A small image classifier, trained from scratch.
Model: 1.27M parameters, 64-pixel images, activation swiglu, patch size [4, 4], depths [2, 4, 2], widths [48, 96, 192].
Rows from block 4 of a small image classifier, named by matrix and row number. Rows with one number belong to one neuron. Each number is 128 + 24 x the weight over its row's rms, rounded and kept within 0 to 255. All counts start at 0.
After each neuron's rows are labels from the 100 images, of 14848, where the neuron reaches its largest size: "patch colour" is the nearest of a few named colours to the mean colour under the peak; "strongest on" is what is common among them. Only what is clearly more common there than usual is listed. The data: simulated telescope pictures of galaxies.
# gate: MLP gate (model.blocks.4.mlp.gate.weight, 192x96), inputs 0-95
# fc1: MLP up (model.blocks.4.mlp.fc1.weight, 192x96), inputs 0-95
# fc2: MLP down (model.blocks.4.mlp.fc2.weight, 96x192, transposed), outputs 0-95

gate.54 [132 103 132  97 115 111 153  93 144  82  89 140 170 148 126 140 177 129 141 141  93 123 153 125 130 162 145 162 108 117 152 145  90 121 115 130 161 107  87 112  70  80 118 128 127 167 153 127 154 127 141 131 124 132 159 134 117  69 154 113 146 115 124 163 131  76 130 132 137 150 101 127 148 132 120 143 158 141  81 129 127 131 109 144 107 143 141 122  79 161 147 162 120 133 153 129]
fc1.54 [138 137 136 135 172 138 136 163 130 147 113 143 149  80 118 129  91 174 115 119 169 134  85 166  99  72 148 121 115 168 118 121 153 147 139 117 148 148 150 153 107 150 117 144 113 111  96 131 101 163  86 126 130 106 125 142 152 113 127 119  97 143 155  99 159 145 146 160 140 127 138  83  93 143 154  83 115 126 158 116 115 149 123 110 144 119 157 114 175  85 107 143 123 107 161 136]
fc2.54 [135 130 160 114 153 156 179 113 136 122  88 167 159 130 109 110 171  91 117 154 110  92 184 107 111 105  96 136 104 128 119 119 132 134 130 126 148 133 140 134  87 163  96 119 143 167 140 123 143 110 144 128 112 152 134 135 116  93 124 117 182 106 129 105 142 117 111 134 105 137 106 114 140 145 155 118 163 170 142 122 136 137  93 110  54 134  82 104 110 154 133 142 116  98 140 101]
patch colour: brown
strongest on: merging pair; ring galaxy

gate.50 [136  99  92 131 154  78 116 138 100 130 156 138 180 134 141 103 107 134 132 113 111 160 138 155 146 132 162  78 141 119 124 103  86  68 154 157 155 129 124 140 150 145 111 132 131 124  97 115  82 178 118 111 140 154  80 126 126 119 115 169  97 120 146 102 107 121 121 109 143 131 118  78 135 123 108 124 124 155 118 119 137 126  82 123  90 126 131  89 154 101 120  96 109 161 136 131]
fc1.50 [104 110 138  92  94 162 140 117 141 110  97 125  79 147 104 132 145 100 105 124 165  85 126 108 138 113  94 128 131 148 129 179 187 131  88 151  98 160 119  99 124 101 121 147 133 140 138 142 173 106 137 127 133 125 144 112 143 152 161  94 146 148  96 144 158 111 150 140 104 124 164 172 113 124 137 121 145 141 135 120 111 148 158 121 110 109 167 140 103 125 135 159 174  91 151  93]
fc2.50 [108 149 162 127 140 149 126 109 131  83 120 140  96 155 169 114 168 134 114  80 157 130  87 112 177 113 138 134 105 119 134 109 132 122 143 157 156 154  75 117 136 136 122 132 136 119 111 193 173 147 123 152 131 147 151 117 135 115 131 159 158 109 128 106  99 113 136  93 178 147  98 135  96  95 150 137 116  84 139 125 169 113 127 124 122 146 113 102 159 128 158 115 163 151 152 128]
patch colour: brown
strongest on: lensed arc

gate.74 [142  88 145 103 135 108 143  99 106 115 113 129 128 160 125 120 121 130 164 125 100 133 104 121 112 132 108 117 147 105 156 119 126 116 138 145 128 125 146 157 120 143 127 126  82 124 152 156 157  54 154 141 102 143 124 146  99 135  67 159  95 163 146 166 154 145 156 127 194 135 129 127 141 115 142 138 114 118 155 141 131  91 190 123 148 129  78 150 147  78 117 146 130 111 119 122]
fc1.74 [131 175 112 157 158 119 174  95 115 146 151 177 136 125 111 133 140 124  76 140 129  66  95 136  88 157 118 160 168  96 106 157 164 122 157 121 140 144 136  91 104 131 158 153 141 145 153 114 149 115 161 143 139 124  88 163 153 121 135 148 148 117  87 109  99 135 160 128 105  97 129 162 118  87 152 143 130 142 124 119 161 135 155 120 124 108 151 116 132 118 126 172 127 121 131 137]
fc2.74 [151 104 149 109 178 104 130  86 138 112  91 122 130 103 128  82 119 140 159 123 102 118 124 141 112  97 160 120 134 110 107 114 119 137 142 158 157  72  86 146 107 126  83  88  86 132 154 142 102 136 124 137 141 102 103 115 141 113 139 128 135 144 114 102 161 117 147 184 137 171 107  67 157 131 131 135  80 130 123 118 114 158 120 132 108 108 124 173 157 130 124 122 104 139 149 116]
patch colour: grey
strongest on: bright star with spikes; irregular

gate.131 [164 114 148 122 131 158  95 121 117  76 131 126 122 136 145  93 122 125 126 124  72 114  97 108 140 134  78 138 109 126 111 168 123  98 144 115 127 145 106  66 175 137 112 110 113 105 134 134 112  99 136 125 140 149 149 143  85 107 151 144 121 112 123  93 134  90  95 122 129 111  98 111 136 112 165 126 135  67 123 179 151 125 116 124 130  93 150 168 113 139 124 120 172 104 110 154]
fc1.131 [153 135  97 127 138 125 147 106 127  96 109 167 126 129  90  63 108 114 161  95 131  90 143 110  96 126 170 136 105 132 120 129 110 144 114  97  99 176  95 123 118 134 168 101 155 167 143 130 102 131 128  83  96 130 105  93  75 125 124 150 150 119 111 116 196 132 130 114 144 144 136 135 124 156 122 135 119 105 123 109 138 144 127 125 125 146 179 153  95 141 102 130 168 105 118 130]
fc2.131 [149 113 118 132  85 106 137 123 178 147 165 129 124 128 117 113 151 134 127 156 161 130 171 136 151 110 128 100 103 144 114 126 144 117 123 134 130 156 161 100 155 150 119 161 139 154 157 127 119 160 127 120 124  92 157 137 142 134 154 196 142  95 101 108 176 146 101 153 174  70 109 156 100 135 125 168 136 110 141 120 130 148 168 122 121 113  96  86  96 143 125 139 152 124  98 145]
patch colour: grey
strongest on: bright star with spikes; two-armed spiral; irregular

gate.75 [125 120 144  97 156 128 117 191 137 138 112 126 148 132 134 120 179 155 175 160 146 120 101 171 113 150 118 131 138 142 170 175 114 103 126 144 158 101 133 175 143 136  64  90 138 139 145  72 115 133 109 133 158 119 154 119 106 144 144 128 141 135 105 177 118 105 130  95 103 161  83 114 117 116  99 103 136 154 110 130 131 120 117 132 103 110 164 148 126 132 121 141 152 146 126 118]
fc1.75 [144 120 152 117 189 101 118 167 164 130 127 140 148 129 115 109 165 135 160 134 137 146 119 187 127 123 136 117 135 120 163 171 125 136 125 169 143 122 111 155 113 157 117 107 152 118 149 125 111 126 114 107 130 119 161 124 144 135 146 160 144 127 122 159  86 150 141  71  83 135  68 107 123 123 148 134 132 127 118 132 120 125 139 162  81  96 167 128 138 159 109 144 104  98  74 105]
fc2.75 [105 138 162 166 116  83 149 129 127 108 126 154 131 164 151 136 135 155 146  99 147 119 101 158 117  90 135 126  84 142 117 155 107 122  84 135 152  99 162 145 119  97  93 126 120  97 109 150 132 134  74 160 114  83 127 120 145 121 131 135 177 111 132 166 126 105 145 134 116 137 101  71 131 153 126  92 151 101 128  94 166 106 104 130 153 112 107 121 115 145 123 147 173 105 149 105]
patch colour: grey
strongest on: barred spiral; tilted; small; winding: clockwise outward

gate.133 [ 99 110 134  83 129 144 130 167  71 102  97 154 136 122 155 140 134 156 125 123 138 133 116  91 163  93 133 136 154 140  87 138 104 139 152 134 133 168 100 130 101 142 123 100  80 119 141 146 139 103 149 130 149 122 127 168 101 119 115 107 137 128 121 110 115 152  98 149 136 136 103 140 135 145 103  47 144 115 124  87 138 135 138 130 123 137 123 158 129 118  50 131 165 125 155 143]
fc1.133 [130 115 127  95 138 176 110 166 101 125 165 128  93 139 137 156 123 107 161 122 153 169  79  97 157 137 104 145 112  92  78 102 112 131 128 149 137 107 104 127 174 134 105 123 112 139 140 135 139 128 171  80 101 106 100 124 126 144 123 130 165  80 111 144 114 127 112 135  96 137  94 153 133 101  88 168 154 145 133 139 110  79 102 139  99 151 121 131 143 113  98 133 118 147 150 112]
fc2.133 [109 125 115 164 134 159 123 125 132 130 148 124 153 129  97 174 119 139 106 103 127 192 134  96  96 116 114 141 115 130 145 158 165  89 111 144 139 104 123 112 118 108 166 140 107 148 176 135 116 120 131 167 125 161 164 114 123 169  90 170  83 158 101 137 126 121 137 125 151 157 134 156 165  71 136 129 100 126 126  98 115  89 130 119 138 164 127 127 122  94 177 119 137 119 102 128]
patch colour: pink
strongest on: round elliptical

gate.107 [121 157 125 133 100  96 145 179 123 132 126 136 129 135 100 201 138 139 140 132 133 146 121 148 109 130 154 153 135 131 198 155 155 169 134 123 127 137 177 159  96 142 129  98 133 137 144 171 150 100 123 184 138 137 124  89 104 134 151 150 134 156 152 122 114 125 135 121 147 107 119 134 142 132 132 102 114  87 106 127 141 118 119 108 112  92 101 134 144 141 161  81 140 111 175  89]
fc1.107 [123 104 127 119 130 108 173 112  79 136  94 143 108 154 106 146 170 121 114 102 144 131  97 156 106 116 132 159  99 107 106 154 118  93  99 136 129 185 158 154 131  93 133 131 185 129 134 144 140  92  99 124 118  89 100 127 121 117 161 120 118 150 154 114 117 120 140 106 148 124 167 137 133 126  97 123 139 159 127  95 140 109 121  55 138 153 125 117 156 107 106 141  96 161 155 102]
fc2.107 [ 92 124 166 110 143 118 166 126 136 160 133  96 115 163 164 135 141 103 105 129 123 138 159 160  78 119 147 105  85 163 136  97 108 115  92 176 123 125 107 109 158 128 156 113 134 121 108 137 111  99  94 100 134 109 132 117 140 120  95 121 172 134 151 146 119 113 135 122 160 156 173 156 112 115 157 133 160 155 103 120 137 115 120 139 120  69 165 113 121 169 146 172 113 122 122 151]
patch colour: brown
strongest on: irregular

gate.9 [154 153 169 130 115 146 127  92 134 110 147 122 165 117  99 131 172 143 108 158 128 135 129 132  65 123 122 112 132 132  88 131 142 120  60 117 163 136 119 104 141  88 124 155 114 122 144 107  75 158 103 121  73 133 107 127 154 156 144 128 132 137  91 118 108  98 136 129 112 133 157 125  89 112 147 145 146 127 137 139 137 170 142 107 100  74 116  74 111 107 143 117 144 149 119 122]
fc1.9 [135 151 119 123 154 108  67 146  69 125 154 135  85 120 164 147 134 181 150 143 136 133  99 157 122  99 110 133  63 122 128 105 112 124 130 152  96  52 146 114 148 107 142 103 164 136 110 127 156 120 122 142 142  91 148 132 116 125 125 126 141  82 125 113 141 141 121 129 151 161 128 133 133 154 123 165 137 112 149 155 114 102  93 120 104 133 117 124  97 136  93 132 125  90 157 121]
fc2.9 [ 85 132 119 138 138 121 131 106 116 124  88 138 141 118 116  93 127  95 129 109 174 109 127 148 109 103 125 144 103 145 154 122 139 147 154 167 143 118 108 111 130 135  74  95 169 118 129 162 121 158 101 156 105 158 147  88 147 104 130 139 156 118 159 120 145 135 148 183 180 149  90 145 152 119 109 139  93 108 115 153 114  94  82 170 130 124 145 111 128 106 116 110  96 130 112  82]
patch colour: brown
strongest on: merging pair; ring galaxy

gate.11 [ 97  93 105  98 108 129 119 138 143 117 134 107 130  89 129 116  74 159 123 148 104 163 133 114 143 165 107 144 106 162 117 130 151  86 108 124 124 126  97 118 135 112 107  84  96 131 126 131 120 170 109 146 151 157 176 167  58 118 137 101 101 115 128 130 152 124 117 124 159 134 113 175 166 148 150 109 112 127 132 146 123 103 131 147 110 160 115 128 118 146 103  67 128  98 139 105]
fc1.11 [157 112 114 115 144  91 125 121 130 145  85 154 132 127 125 130 137 123 105 125 158 127 105 140 107 107 101  42  97  95 137 124 148 150 134 116 111 114 125 127 147 131 118 139  92 106  99 174 121 155 142 107 119 135 138 169 145 144 115 166  96 148 102 110 149 120 144 130 113 111 150 158 121 115  93 125 112 132 100 126 118 108  84 150 185 156 146 154 121 148 169 100 165 147  71 116]
fc2.11 [121 177 137 109 122 145  83 150 128 121 150 122 112 149 129 152 102 142 151 157  98  98 136 106 132 142 140 132 166 129 127 105 131 171 100 128 117 114 134  92  96 117 145 168 140 159 108 151 123 163 170 118 141  86 107 125  87 137 125  85 123 149  94 129 164 138  95 145 131  88 129 155 165 108 107 132 150 132 142 161  56 130 113 147 130 140 150 101 164 123 136 100 127 116 164 156]
patch colour: grey
strongest on: winding: anticlockwise outward; two-armed spiral; tilted; barred spiral

gate.21 [133 137 136 150  95 158 118 118 136 161 129 147 112 155 140 115 157 161 149 153 125 101 104 168 123 105 138 100 118 132 147 121 153 144 129 112 145 142  99 149 113 101 158 127  97 157 128 197 163 154 116 142 139 126 108  90 144 162 136 121  66 164 131 176  97 138 123 127 120 146 129 132 129 136 103 116 104  58  90 151 127 105 102 156 144 154 122 129 117 149 130  97 123  83 137  97]
fc1.21 [141  99 179 128 103 129 101 149 149 135 140 151 119 128 116 143 105 131 166 105 140 111 153 121 190 122 104  96 136 135 108 117 139 172 147 140 120 109 128 104 130  88 111 137  98 137 139 153  97 111 172 123 132 156 135 139 137 131 131 106 116 113 134 105 123  52 121 100 144 142 154 101 130 136 156 141 113 181 163 132  81 135  69 124 140 136 143 138 174 123 146  97 111  94 104 119]
fc2.21 [128 126 166 112  95  77 138 103 120 105 143 148 166 159 113 134 114 172 110 145 161 108  96 130 141 138 105 135 138  72 135 129  92 126 157 130 139 153 175 135  99  75  79 172  90 114 135 126 163 131 152 134 115 161 134 120 110 148 137 103 140 126 110 119  97 108 168 115 123 114 125 100 131 172 129 120 124 121 129 135 124 160 137 182 141 151 117 168 116 125 159  88 110 124 110 140]
patch colour: brown
strongest on: winding: clockwise outward; tilted; many-armed spiral; two-armed spiral